Rows from block 4, named by matrix and row number. Rows with one number belong to one neuron. Each number is 128 + 24 x the weight over its row's rms, rounded and kept within 0 to 255. All counts start at 0. Numbers have three digits each.
# fc1: MLP up (model.blocks.4.mlp.fc1.weight, 768x128), inputs 64-127
# fc2: MLP down (model.blocks.4.mlp.fc2.weight, 128x768, transposed), outputs 64-127
fc1.80:128082128128128142128131128115128079128137128128152128044151146130128095166128137128124089128128192128080162122128128165128128141128128128146108128128128128128096128153128173128128084143128112
fc1.81:164179127096128128110128128112128145128154107110093080128128087158128171128145128128119136070105118128123111130084168146128128128094173113128128128128110160140164098128128153080128128096146142
fc1.82:128128156128159128128128128114074128089128128101168146128144140128157128128128094128130128155067128128128128128128109146162153128128128080128128112204092128100151127166128138068128142128090128
fc1.83:128203161128128128160167128112166168155094128168095170128128128128128128128156109128128154128099128128128128128128161128069125101128128112128128186128200156164128110128128105100122095107128147
fc1.84:128128147128152151151141128128128128128128088128103122128139112158128109128128180128084128128128128108169159101128128128128128128096175141124108128128128128128128128128118150145113079128128128
fc1.85:152128147099155091128128128162157100128128106155136117075096132128128128152128128128082163182130194116128128128128128128128128150129163182158128128128128105128142128097128160136096091128108128
fc1.86:081155128151054099128133128097179155128128128128128153128128147130128128128128139132128178105166128128128129128128128103151128088141112128128128134128164128128128128128128128111160158128128128
fc1.87:201128115072128169181170128164128128127128128128128151099128128141104128128112171128163128128073128114119160128102083129128121112128179169128128128128097107114118128104109128154128128128128128
fc1.88:146116099128128128128128114128144162125128128190128128128128171107128128140161085092155128128113128092128112160128134128128139152058128158128128155151128128083206165166115128084143128100128128
fc1.89:128128128102128136128131083145128128187156128128128128124088128155128150106128128128128128150195128128175146086128128165179171128128115128059128128121128128128136107139104149128153111128074138
fc1.90:127128128128128065128158128128103122068128165069104128128104098143052100154128149093128153151128094140104172128157139128128128128108128100128128153114128128128108222128164128125145142119128128
fc1.91:164128128128115138167128128128140128196128128128128138125093063097128128128128128128128128128128104140082128170128128075128128112081128166128128097128128128128141164159128128101184128128128128
fc1.92:096125128080128128128128116128116128227128115128089128128159128128176128139128128131159128128124128128128128128128102123187128109109128177121099166102096128128101117128191128093123172128128179
fc1.93:069128159128168128184128128057172128080103128071128106097145128127134128098170128113152117164100137128148108103149128098093133128128128128128076158091157128128121186095134128102165110128128106
fc1.94:128116144140128128128128099128146181148074132128128128095130116128077095128128128164128128139128128128149111128108128154148128091128174091128109128176102137069106128128094128150128128225128128
fc1.95:165128177128128128181113128107128128128105083128079078106128109128128117139134128107128101128115109105128128128179128136128078122149178147169094128162065152110071089136125111128128157137128128
fc1.96:128128128128128165128083096128091169104128175128104128072128128128163128128128157128141108141123128157140129128128157128152128159128128128107098087156128154103128089128128128128083065136128128
fc1.97:128095152090149124096153128136106163128128128111102129128134116118078146128104128109131132128141128184128160102151128143128139189096128093112117148134066128128128128167128115123128147088078128
fc1.98:147083093106205128128169128128134119128128128128077137128128128164134128128128128071128177106118088128128128171128081128128150191128159173128128090128122128128128107128128128128148128119128128
fc1.99:128128128162128128098128091109128128094205128140103128188128128098184128109128128179128103106128144128128128173106128128173128128128092128098128128128128128128128164128128077128149128189128128
fc1.100:128104158109128038128132128128093106128128191128089128128128128128128128144128128128113101128133153128156128118128140128116128138107128128128121147128128128115133079128097141150147100089099130
fc1.101:185128149066128128128128128128128109128090147109132160128097128128128128072128165128187128112152128128099141128128092128128167153140167128128152128151128113128087128128178128138174128145095146
fc1.102:128128128128128128151084158128128128132128128128102086128050128076154128086128163128128128128128128128128108128128128128128152100136128128147128128128128128199128128175130128154147128108162116
fc1.103:128128147141150139127161128156128154128163103128092139128128125137115137175151128128112167136128093165150128195128128140119112149164116128085128128135128142096128109128127128134128128128085140
fc1.104:128128121128130128128128170148139146128120128101176085128128140128128190157128128123135128128117128128128128128184128128128082094128128128128103128128175128154128128114086139128128078158128128
fc1.105:128128106111128178161161128100159128128128089170092128128128128131128128128160128167082095128088158097154128078128185174128152142128162103128128084142164178120128118128128128128069076128143128
fc1.106:128166189128172128120128108128128166128128128151092113097169119128116174181128102128177120128128129120128071128147128128110154128128128128139089105128108128074155128099090128110203128128128115
fc1.107:097144182132128147102103176128085128128122128163179128128106128163098128128128071128123122128142078128128128128112128202165128151135141128157173128147128160128094128161128128128128188128128128
fc1.108:128106224123128055107128115149133128128128128128147106090108133128110151103128128130128128080156173128110133142175100128128155143128146132108128074131116128156128095104123132112128155096150128
fc1.109:129128115128128119154118095128128128128128128150128126128155101155128128142128089161153074128128113118128128128128128128144109128163184128128182128128177091128128128128128128060149158160073098
fc1.110:128128178128126096150048128128113128128123128141128123128135128150128128104118128128097128128128128128108128145128138151094114111064128195128174112128178097159095128194151128108128128093128128
fc1.111:099128128128120143128128047170128107147128128128143128128128100128128190123128141128145128128128128128126159089128128128128103128090128128128128086128128128097128128142160104128128149128154128
fc1.112:113113159128128128166128128077090186146099153197115112128128175128080141128128128105128128128128128128086178114099128128141128154128158128128128128128128185128129112128113128173160128140128099
fc1.113:128094128128128128086148147128097148116128128128128128128128128104128082128128128094128128128128092155147128128152128128128128128091128101128128128128128128128128128177147154041128128128128128
fc1.114:078096128128178128128105109128096128105128164128128126088128128128126150144128128075128170128100105128128091085128128128126156149138148151128068147145091128159147145128128128156128087128100160
fc1.115:128128128128128128169159128116181099156128128117128128098128128113128148128104128104119128128128164160138125128092128128115128130169124108095130128170140128104128124115151124128171073109187161
fc1.116:118085128154090128168128097091128128128111128128158111128164082128149094128128128156128128137155128128124169128128151128100128114146128143128128125165128117128128128128128113128109165150128128
fc1.117:128128128128104173128150178128128128128128128128128128128061128128128128128173128201142204128128054089157128150128105128166128128128155148137147158128168128096108138128193089149159128147128096
fc1.118:128128182096154128100171146128112128128128089128128159162069050128110128117105128143128133128109128128128128139128154146128106128128164128152128157151154128111128128128128128128141128153159180
fc1.119:128128128147128128128128074066108128128128128140128171103146128073092128172176128128155128172093128102128128128128128128161128072152128128128128172128128128115108080148128175128180156128128128
fc1.120:178128128128128128128128128128128092128112138128104149128128144128069142128128176075158108087128128171128128118157143177164151158159128128128128168128174149139128079128167114108128084112128128
fc1.121:128105128128124153090128081115128128090101080128142144127077076128094128115080128110102128128128128128128166128184128128197128128121128128118128128117089065128128105117188136128088128128128095
fc1.122:156128175096128128086128094128128123152157099128100201128124149075128128108128128080170128128167143128128078128128136151112128128128128128128128128166128104156130098097145069128103160101167124
fc1.123:128128128152128128122114176103166128145128128128126128115128175150123128128094128126128177128142128128128098084128143092128128128128093116128135177116128176128128083128128128128128100135149128
fc1.124:128148128162128128080128128080104212128128128125128109128121178091113128110138128128128145102095128168087163153112165113128128161109128096128128128128128128128140118092184163095100106128128128
fc1.125:093128128128154128128128128103102100128128128144128128128087128128167128128148128128128128084198072128128128128128096189086128135128128158168154128128128128128128128109071120143079128071128147
fc1.126:161128171166110167179139128122164128074102119128154158128093107144128128128101140145128149128180120156089128145115151105146135128146096196177128155116128128128128128072073091128128128135089110
fc1.127:113142145172128128084128156101128128114142128128159090143137128124162096123128128128102203128119149128128184128080144113170128090128174128128150155144128128156185128098126128128128103152202128
fc1.128:128075128128128128154128128128102100128099052104102128098128088128085128128124128128069153128128128167095082128087128168128078151128095079128128128128095128128128128128128107128128128128171067
fc1.129:128107128147147128128156098106128103128148107128106128115128128128113093128074159128092080161128108128128128128100153128128128130128152128128148137128157176128148070164128124061154128142110128
fc1.130:095128182145128161090098155128128128128118128128128128081128128133148094128096090097128128128128128128090133096128128098151128063182153128111112128160152128128162128128128128095094098102128126
fc1.131:117128128128128193128164128153140128088114095128128128128128086128090128134152162128153123128101123128128164128128128128149128128149154088128128181128052128105128128128128162128166128128110128
fc1.132:128105139139169096121128178117095128128114128155101128186103128154128128163128183128128156091128154242128159128118128199110091128128143096083128128128082158128160157128128116138115128128123148
fc1.133:132104128151092092156132161128210128139138088128128128128128128159174168128138116117112128126168153110133102128144128136128127159150109128091099200113109128110128162128137146111160128122145151
fc1.134:128086084095128128128128128106167087128128128108128128128128128128128114158099200123128128128112128147106128067128128128147128128128147169081128128198128156147128175159183128128128128128128128
fc1.135:128142128148128142128128128128102086128109092188153128118150125116079128173128116109131128128128160086109065068129146113128128128106161163128128165136128128128128092173128162170203152128133128
fc1.136:128128193128128115128128128128151128134142128115086128176124180128128128128168188159128128128128128094150128088154061157128128128112128128128128195135094128128172128128128127128153128163171142
fc1.137:128128128123128128151146122128128096128175151128117106083165128102184128177138128128062128107193128121128128128153178128128128169101155120136128128128133115166128128128128128147090097150083191
fc1.138:128128149106095128128128114172128150128142145190128128099171108151128125111128128098128147128128128128150137083107128111201148128113117122172167128173126128103128160128128128128154146152096136
fc1.139:128152116128128128128113108128162084148128114128119086078194120128127128128180115113036128128169128157128173112128128161173163136159128141088064119128128137128128128128128136094128128128128117
fc1.140:084140146128128128128102128081128128128097128139193102128128128103128128128103150140128128116128128178128128128128128149128128128126129128146094128109110090145128112134128085107132146128179128
fc1.141:128146128128165128128128128088128128128132067128128128088104128128128128107128128133128102083116128161128128144128128099128128128128150100128128128128128128128157128165128128128128128178128128
fc1.142:181080128128128086128134128108178118128112079128128128128070132114128128128128163095144139130128128128128154128128128128128128183128128041128128128105128145133128128128102128097120128128128169
fc1.143:145128128128122109128112094161149128206128089172117095128184133122128161128128128128144128101128173108105128121128128128128112141128140131073128128151139111128125060128128158100149105128128128
fc1.144:112126115147166128117187128140128123128088128158113128128181145128128128128104108152128128128128152128081128095128088093128128107102128093128078128128094128084175129169128160128135125116069128
fc1.145:114128145089128128128146153128185128139068101110088187128064075182128154128071128128128173111128128162128144128094128128123128128141122128163152160128174128128128091103136094089128142128090108
fc1.146:179177116128151128128128096128128128128172072128128153128128128104150063086128181128078128128045099128159205067128128160093128144128128128128128128128147168128144128128128121128128128188128128
fc1.147:128076128128189180110190103128128128186128081133088139083128164128169153128128104134122147149166147128098103128128128105182175123149158128128088128096093122128159128128170143128128084128142128
fc1.148:144128128076182101197128107128128128149161130152128137158128141128074135128128156142154151128128141128139128185046156179141143086091106142145142128128153128098128128158139128128069095128044128
fc1.149:128113128128128141128128070128128165128144163094128128128101087128128128128128164125128144102116128106149173128081128128128128128128128128105128128128152128128128128165128100128084082128128128
fc1.150:144109123119151158128128112121121141150128100128128128128128180128128155082146128128169158128095139097109128128073105202128162128082090102128142128128093075128139128152089154128128141116096145
fc1.151:078096129143128128118145128089128082128128128104128128128128141128128128052133128128155110171100128080128128153081086128120113110113101102112085128128128128140098085128128112054128128185096117
fc1.152:140128128155128128109128084128128068137128128203128073128172128078128101128128120101128106128120128098128128128182128128161117167128161119113128141192128128129129157141166128128182128157157175
fc1.153:128128128128128112128160118128128128186172109128114128108163145134111128162128128100128128128172199113128065111099133167128128128144059103096128141127128092147128128128100096169121116088161128
fc1.154:128128128184184139128128106128128128128128123093105128128128130128128112128128076133223169183143128128126128152128128128200128128095150128128090128128107135081128084128128128128128128164102148
fc1.155:128128158079103067141128128144154107162115085128128100128092124128128166134149110128183142128138102117149093115121111145128128128142107157128128150107128084165128149153128158123163128128128144
fc1.156:148128142118128090163086128115120119142128128128105099166128128128128128128128128128114140128140128128072128131089128128110115174132128128117173128122128134128128134089128128055159128169202104
fc1.157:128102128128174128128128105204128128128077193128128090139128100128175128126120128103128172128128152128128128128128116216079128076190096128115128128128183128111128128128128177163128128128128163
fc1.158:128128152128154128116149106080098102092141089128086128128128171092128174097128128080167128128080128077128128169145101128128152169072100114128128128157147112107179103128157128089128153128128075
fc1.159:106119128153128140092128128125183128128128085128128179128128109128128128128172128128148100151118128082158128151116089090128128128117105128088076161128128128146128128128128128130170128188079128
fc1.160:128077178099128128128128117083125151128128128128119110160141128143144128107128145142094118128128150128128145128079146103068128118120125102097141159127121156151144128106143102134207106128177156
fc1.161:153165196102150153128128128128128046128084134128128128105096169162128183088128128128163128128188147128128147141128128128128128128128150128128092164127117128160112128128109128128150148128128128
fc1.162:095106153128128099100148141066128128128102088128094162160176121112128169128107128128175128132128128105195181128112128152186128128128128128128128144149161128128142157117128169113128088170071083
fc1.163:067153162108128178128085128168079120105128128158122132128128112128074098145128128128084165148128128133140128128105128098128104155128097128128141091158128128128143150095128102128128128128128100
fc1.164:128077148128128097074109128128162128147128128128128128107098128128128128150128165128128115120128109155128128182096128128128128128128128128113128151128195086150099128184174128128118117128099128
fc1.165:128159164128147174128128166103175128110143109154103114115150128128128105084163128124128128169128128117110126128072128128132157128098128152087128120128111104142109128128087097089161128128128167
fc1.166:128109187091128128109112128115128122128128128128098128128128128128128128082128128128128113128157143128174124128128156128165128112128104128128106176128175128128103128099095128125131089128128125
fc1.167:096128161128155151128108121128128128143073093128096128128128128144128214128119100128128128094167110168092103077128128158153128116156128128172149128123118128128099128121128128128128128173071173
fc1.168:128128074144119128184128107092182077106106128108095128108128128128161128166128128182128167102128128128076124107090095128128128128148155098103084158133076085150128128128160160121095151128082128
fc1.169:157128128128149203128128131128128128128128128066128092128128128128100181143128159128128131128152118143128142128147107146111112128178128128128128179128128093128128162160128128171167137128128054
fc1.170:128198128128138095128128128171128122057123128128142092120128171128128066128109128171125128101132128128128143114128113145113128128128128074185080166156128128128147173103128144128128126173128128
fc1.171:100135128128146091128091084128128128180190115080111128128152128089114137144128128128145171128128128128112128128128107128124169128074154095128128128122128128128104128128128128128118130128175150
fc1.172:128128095128169072128187128085128128141128128153128128128164128128112160156128119105128085147109128156128128128095128128123128128150160159128128164121139172128133089139128128128128128128128128
fc1.173:114151128128157105128129128128153105128132128136160126087124128149128128187148113128128128128074152114125131174128128128099128067128128128153128176123150137126174166123128102118145113120103111
fc1.174:138128146188128128128102128155118128118128097128128094128128176081156120103104128128128159105128128173110165128102128090041111139128064128131107128160128147128128090128065128090099128128151131
fc1.175:128128198128108128128128104128122128128128128128125192164128128153117111140157128128135150091156128111105128114119077168072128128128128128115141128126110149092150128128128128128118141128152095
fc1.176:128128128128128157128128092128128189128128045128163128128128128061128128128128128165174101128128128128128128128128128080128128128128128185128128128128128128128184070128128128128128128128173128
fc1.177:147072128117128145128150071128128157180148128128116075128128128128128084150109128128194128105108128128128128095105096128128128143128128168069128155128128178064128128158139128128128128158093128
fc2.80:113128121128128128128125128136112128128128161128073128192107114128075105128082140128097106096128083164128170128128128128086128128128114128104124128128128128128173128128150128128128128128128109
fc2.81:128128102159129128128087097128128128128104128128128172121156128109082128163128113141128109128141128092128160146145173128119114128169090182128125090106107079094128128115161071128128095137089066
fc2.82:128128128128174172143128116173128052171128111128122128095171161152128128144190128062096128128162128128141128118092128128128128128128128128100128155084176149128128128154128137128150069128128128
fc2.83:099128128160128111128106147128128128128130149128128198128128128122125155128128128128153128128158114128090145128128106097128128190128084150119060150117088152082128128128128165128186156128128128
fc2.84:128128151128128128128114128186104183135110128128184128128128154089128157128128153105128128128128128128118098143128128110128097128189079128113128128139133133128157109090128101090072128083128158
fc2.85:075128134128119084128089097077086152091128128128128130175123128142095104128138134172160115128108117128163128128144190180128134128128108109082128128062106128112089110128128128121065165128158128
fc2.86:128100063128128099128169135163128128087123128128147128087128128128148167128128167063128128142144128128094109128128174128128128094145128128089153093128143128128101128106129115128090128128172159
fc2.87:101128145136128133094093182128128184128128128127119123128088122128128128128128128137128128148128128128148128128133165109128161153160128115168190152117128128128147128128128102084150128128139128
fc2.88:128137136108128128128141132193094128128128128128128128067128084157176086128104080128114152110128128128128098128125132128128111128191128128128128055142128096181117092094128134128098128128128172
fc2.89:128098139128128128128128174158133128099128151128120194128140128128128128128128143128152128128128128153162100128077128127089151095128148128128128128128128128127172128141128110128128182128128101
fc2.90:128128128170110128128128128164128128128128128190128104119128083094135157087128085116128128088128128133128071128085155128128172128128157178128113128077128128181128112128118128130101128128193128
fc2.91:128128078178128128096128120128128166102128099155186128099128128128128128128105128131128128164087171128128128128128158128128128111128128092128128186097181128128128128082128128164105128128128173
fc2.92:128128128128128128081128094128128128118105122103150128128128128128063128128096128140061087128104188108182128103128093200128128145128128120149079128128128128128197120117128107168096093128128101
fc2.93:163128136116128128061128128149128159223173128103081128160128142131128128140151128128128108128128128157128128128077128151163108162071128128128128128128128128128153069182097121128105128128116128
fc2.94:090119060190128143107128170153127128100181128103185128135111128087128128128128128145128128116128128136128128128128128099128080139150128171161128128128128077177106128128171144084196099128144128
fc2.95:175128128128151128117128101128191121128142104128128130128128146070158159128128128113140128128128186128128128111073125181104141110087087128143163141128135113156112156128086151160145173121166161
fc2.96:128128128128160055128128128121128119128088128128173128128128085133128132140115128128165128128128135136100128154128128128144175075128128160128161128095092163128128128128088128128128128134130146
fc2.97:150128128139128128147134128086128136128128128093128128128086128094177079132171142128128108128128128128170070141128140128146104128147156147128155128103128154115128128125100149128128170128128128
fc2.98:134171128147090128090128103128128149128147153128136173119128158131140078128110145192086128128140154128165096072099177184117128113159128150088128133086104128133128128128128156093117128174128128
fc2.99:094128102128128099182128179157155128128128180112128157105128128128128158128092123128128096128128128114090128104156104128108128168128168158095109128128140106131128113179083142179128165092128128
fc2.100:094128128128174171136128128128173072128112128128198088128128128128128128148164095158128128127128089128091128097128073155128128081165128128128128084177128158128128176128128128075128128128128128
fc2.101:109100128158095167056128128128128128128128128128196128128128128128128128128128128128108143145103149128128149120106189128162161150164128128141128143128110095128128084168110128103128153098209128
fc2.102:128128128128128170092128091081128128128128096177128174128128071128088176164128104119128148128128128166128177128133128128128128103128128128150128128128128128087128128103128128050120128119128128
fc2.103:111177159119128128113128094145177110128128128141128122173128147128128099074128128079154157128110097128128128077128107097128128128116094115128144128117128158178128090063103207181128087142133162
fc2.104:169153128128178128153103138150116164157128103144118160111128128128128103128128127129128128128147132128159128128142128159128167156132109128168128175145133119079128128136128154100103128074128128
fc2.105:167166128128128105143152152128115128128128146115139128128128126128119146128096128128128128171150096128107128151128087116128128071128128128116094128128104069128179117128128162130128122128166128
fc2.106:122128128152168114128128128170118155128183149128155099154128128128085077128128166128081128111118128101152150114128128140128155149149128129156114128115102098128177103178128150128119128144092142
fc2.107:099128128128128075128130080128160051128145128089121128128169124128203128126128128154128128128162128128146103093128128128117128103106102128128106094128164128110126128128128165128128059154128128
fc2.108:175128128128128152128111128128149128128128167128128162157128128128154128128128105128165165128108128128128074128128128128168119132128128105128128146148165128097124180163128233145178169097128128
fc2.109:128139128078128128105128128143128128173147128128128096176111149128128128128128101161128106164128099128121172128168097128128159128128099087138154157150128128128170102083128128155100146076128128
fc2.110:128128106088108128128193128128163128128077128102128128091128128128128119105157129128113143184175094099128144128162128098128128103168094128128099128144128128122172128050087128129143128128158166
fc2.111:138128128128158128128105226103128128092069128158092128154118128128128129128128085101128128117128128128128128146128128128165155128159128123128128128128128202070128101128126128128128128115128128
fc2.112:170127101128179112161128144156159092128128146092117164128128080128161128128106107159128139128105128128097128128128153108128128097154094127106128128162164128124145128115164178093138096114128096
fc2.113:128163128128097148201128128175128107170128128128155128128128113128128128111128128186128166067128128084067128128128128128128151109191128128128101128116128128128128128128099112167128128087092178
fc2.114:128148128128128111128128114139128087128153097128110132155091170128128109192128116144128128174128133168137157101102153105128128128165128100128125080128128128179128128128137128077125119128151128
fc2.115:128181100094113128106075081128073159084125128128140128128128128128131128128128096128128128101128107073082130161128099148130128104128118184128128140128099128111128128128128128128128128161104128
fc2.116:123159149081125145097128128128128128163128153103128128103102177128082166103190097128167128132128097128128128164152128128175115164107117128128131128133137145128137124077128128096152112085128128
fc2.117:183097128128128168128128089128109128111101128106128128128202162146128176128128124114128128128079161132100128128170175128143128133058116154141171117128146097128128128128128111154080153073101128
fc2.118:128162128128105165128128076166128103128128167128178128102119132211128128104128128128164156128176110128128128156103128162128128095124128128128088128144128128077102179110094128110128098143128128
fc2.119:128092128144128128160158128128198128128128128094112128128128128168128090128094128104076128128162127128128128128128128128128128168085128128128128128192128165128150117128149128064128128133128109
fc2.120:128099095128128153112128128128097128160147128128128128142192128128128128113128097128128168128128143055128128077142149128082128091084145128128128122128128128128128136128105155128116161128128102
fc2.121:169164184138140103156128208128092153173190128126132147128164145092151145128159128145136128156128108128128113128128141074116099137078134128128128121128129205128162128128128109089128128153128128
fc2.122:128128128128180093112128146105128084107079180146170087161175070190128128128163128128128128128128128128128128128128128128128174128128128128181128117111128128128169163192130172129149128087128128
fc2.123:183105128162105096142128128184088128128078103128128126162085086128202128128128128128056090142115128128128128128137100148128121151161109128128098128128128128128128119157144094128171128128166117
fc2.124:154128140128128128155128128128128040126128102128128145128128154128160128097157071128128145128160128084128128128163128095128160128128128128128128101128156128128128146181128128128128056093128138
fc2.125:168128065128075162128128128189136122175128084159146128128128168128085128149094111104128141155128155159097170155128178165128128128128128128128128128162180128128128200128147128128128128161100098
fc2.126:099128128109139128128128128128128198138128150103089128135128100128128128105129128116114128127092128128178138109137117165119128128112097128128088167083095128152104098197128128128128187185116128
fc2.127:178128128128128172122128128162095128104114110128133128137128100154157128109128128128128094182128128128108128153144158159128093128128128133122128128128128128128128102146128074128153127075128099
fc2.128:098128163128128128101106128084140171128128168128157128128128157065128158128128102128147128128128128128128128158156166128159128128128128177128072074128128128065128106100128128128128128128128225
fc2.129:128128128062070128128128128147128128159128128128154118128175128128128175128128128128175130128156136128128145125128107128160128128128111128128128087128128100125128128128128128183099131159128128
fc2.130:164163174128113128128128117128135095110139094128090104107161128128109128128143128186165207121105068128128128128147128169128128151128105128128128128078128104128098169128128128128188128139116128
fc2.131:203151147119157128089145128163123102150182178173172128128149128163118164128128128128128128128128128181117156088128140128128128128143085128128195128128128128080144128153128085128128128105185098
fc2.132:128102128087135177128108128128165128128128153128184132096128143090091105076169128092128125182128128096128104128128128102128128155128086128146115128109128128161079128159112182128128128105125128
fc2.133:110128126082153146128112115113128109097143128128128166128162117128128150128089165104166128190108141170128128133128128128096148096071128124068133094128173156128085103104128128102109128128128128
fc2.134:128152150159087077128174128128128128128166111128137044128153151092160128128149098100128128128128164128125128150128128128128128128128128103128096128069180156096156151128128128162128124128128132
fc2.135:128076112128172105128128128128128127128128128128128128181128128128128128146128128172149128154156128128128128138181165097161128128141125128128128087083086128158092128128138112086137128109128127
fc2.136:166128091128128184128073128121128096075128128175172166105128128128128157128128128128169128128128158166128146139074128128128128135155128107128128071070163060173108095128128128128093080070128128
fc2.137:156189120144161128066128155173128160107128128128128169128138128135128107079102128128171128128128128128128128095084128146162128129173128138128128128128154161128075091128128128128128128128173080
fc2.138:178094128096128128128128128128128128157159138128104161161105147197128128128128143147128111128128111128088128128128128102105128164177166155104128128141136125128128136128128128128165112128159094
fc2.139:167128128128128128128128128128128136109161094128109150128082128155128128128128128128128164128081128128128128128195149185128066149092106128128163128101142133128128118128192128105089128128155128
fc2.140:098128113064128128119128139128133076094128128128112128128150128113172128128166144147128128128128146128105139103148099109179086096128120097128094108128180128128128147128114128103128176128199164
fc2.141:128087128128165128128160068128128128128128120128114128162128128128128147128128128128128062173128173128128163128153128128138128128128155128167128135153180128104092128128132099166107128128162135
fc2.142:128160128153169128128124128128090142128173128128128128149128128156128096128128082128128128162128154128105076102143178128153070149142128168128114149143128128102162166165170117128095128128128150
fc2.143:128128125128128128128128089090113128128130128070128149082110144104143128119076128100128100115128113128128161128184128172128162128130128141090117113130128128128142165173128072128128128082128112
fc2.144:128128147125087128151128117076128128128144128071154128159113128184128064128155128092119103128120143128128092128128128177128128128135117128128128128095165128128092100085128093128128146128178128
fc2.145:128147176169165172128128128128087194124128128128128156128128128107093128128128128128128148128097128128128128128128128153162147147084128109128048122110080128128128090170128128156128128191128128
fc2.146:115128125116128128128128186128128128164128128128128128128083088128128204128128066128155136128128128110107128159128128107157128091154128135128128128128119067128128154128128128128128158074128128
fc2.147:152213103128079128128065128128083128095128128108128137161128128128128113128128158128126128128128170105169139128128128157091063159098104128067175154128160128145128128167128128123128128128128128
fc2.148:082096128128128128133128157128145128128128128144105172097099141154142128067128128128128118128156071178128128128179080108095128128144185128095128162128128128128154128121128128158151128128141163
fc2.149:128128128064128128113128128128128128128128074111150128058128128128128128128116079178128128128183128128071128098128128128128128160118128128128128083128128178116139085128104135128090128065128101
fc2.150:128145149128128126128143146146172128128128126128053099120070128128128095118107124175115128128146132159164128128179118064160128128164153141128128128128161174163128094128139128077187097128128128
fc2.151:154162165144171128152128128149128062159109128128128095128128203185128128163128114115128128087128128151128150128128128180128128128128128082133142128128128128128128128128128158128128097128128105
fc2.152:098153128128128128170128167128128173074128128128160128128112128128079128092128096128128139080169135128137153086128128128137143128132095118128079128069163128099093128128056128126114128128128128
fc2.153:128128089113092128149109119128128128077078128128128120128128133128148154128128114147139128128096083142142156147181108128127150128065188109162128103165128121128092128128193128074185109128128128
fc2.154:128128128128128112128105156128128128128128043161174128194128159128124128085149128128098113128128128128128128128061128128128078089128098128163160112151186157168128128128175128128128163116178128
fc2.155:091128110137155105142128182106058092059128128152128128083111118115130148128137193096128128082128088123128128163140128100128128155128175105107128128128128128107107142128142121108128098116151128
fc2.156:041128128128128128128149128128128181128109089098149165128128143070128128152128128108144128101128175128180106128128114128173128077128160166129128128128106093128128113134128176191128166115106128
fc2.157:128128128128067128071128128098154085128128128157128128051128128128115133166128128128136128128160128128128128128128128155128128165082128128082128128128128128141168128091141104063143128128140128
fc2.158:151128159147128128088156128128170171130128145132164083117128146149128091128128082157093146128152101163172128128115128128128072110163128128164092170136173167128095156143118110128095128147128138
fc2.159:128143160128148141157128101129096128143168088128158078128119162128128128128128169118108155147170128126101128080103158128128141128148103067128128128128128128128098128086128145113128128159135063
fc2.160:152145128128142128128128128197131111108128089094127158092081091092128166155128128126131128183109127137128128128167067128164078128128156128123128090128128088128128128139128121128110180128079133
fc2.161:128128096128128128104128140128091128172128175128128128147157128128128162128091120157128128128088109128119128128128136110128128128128128128220161128128128128075128178128088128128128128149128122
fc2.162:128161128144142099162128101140116128128115139128128095128128169100138104128158131128109102147128098163084128142140145098128108162128139128128128070128128129114101148104128128129128106172184183
fc2.163:146072128128144128112128128115128128187193128128128128098166158127173128128128167128147155165128099106128128100107128127177128139128112128083147128063182128128138128128082128128142180085128157
fc2.164:128128128128080128144128164128128128128128128128155128128059128128128108128128128128161128128193161128128128172199128128128128128097128128128128128128023163128148178128112128171128128128128128
fc2.165:106150167128093146109093093128152128139128094099154150185094128128112129164149128148128104128067128128191175159128138094128128070148128088148158128068128121128163110137160128128128111140084128
fc2.166:128128160146128128128162168172164097128128128128128128128128128109116117190093128128128128128128128128128143171190071152128128128152128128128128134157128155128128128128160128128128153192128088
fc2.167:128128128079075128128170130141128128093128169128128090083128103113128075164128128153128120128128176128095128177128116092102128148128128128093073128174158128128170128128128128128157113183128128
fc2.168:128128128128116128128159128174128160128151128110128128128194128118056163128128120171119128128144169146128168153158180128128128128128128165128059078065128128128144101100128128128135115128135144
fc2.169:128140128158128073128128128128128097128128154128160131158160128128128098082140100128164087128128144128113118115128153128135128128079217128179128128147128128128128128142128128128096128122128123
fc2.170:128128155128128128123128156128129128128128166128128128128128128148184199128128122128128128160181156193128128128098128080128128128128128128128128128128128082128141128174107066128128169128128110
fc2.171:128128128141075128128102114128128170079108118171128146092088128114128128092128128128128128128120128129135128111148094172170128128128128128128097128107156124155163128106128152128170128179086064
fc2.172:104167131114128143128128128162128128136109128162146128128083128128183097135128128162148190128112160049195128096128128151111128123128153128157129128177128120128081148128128144128128141128102128
fc2.173:167128128128128118109128174128128155172128154089128128172188167128128139105142143083122128128148142188158115100133128109104132166128178128108128128055128160128174059128128112099128128128123160
fc2.174:128107128102098140128126128133128181095123128147143162100079128194128128138128099128145069128128128128128119128152128131189128127114128128129128125088128057128128173128174128128128128151128124
fc2.175:128128128128152105128140148173155128110128167128128072128161128120128124128081128139139128142132128128081128128128128104147085102128128105142082131128159128128110128128172128079174128100128128
fc2.176:108155107128128064128128128128128128128128158099128128165128128153128128172155128128082128128091128088089128128155128155128128128128128128128128128128162150100128094128128170085128128128128128
fc2.177:128176128164178128128120223113128128046128128199134196073156128128128157128150139128089128128148128067128153128156164128128136128167128121128128108159160113128128156083081128128086128152128099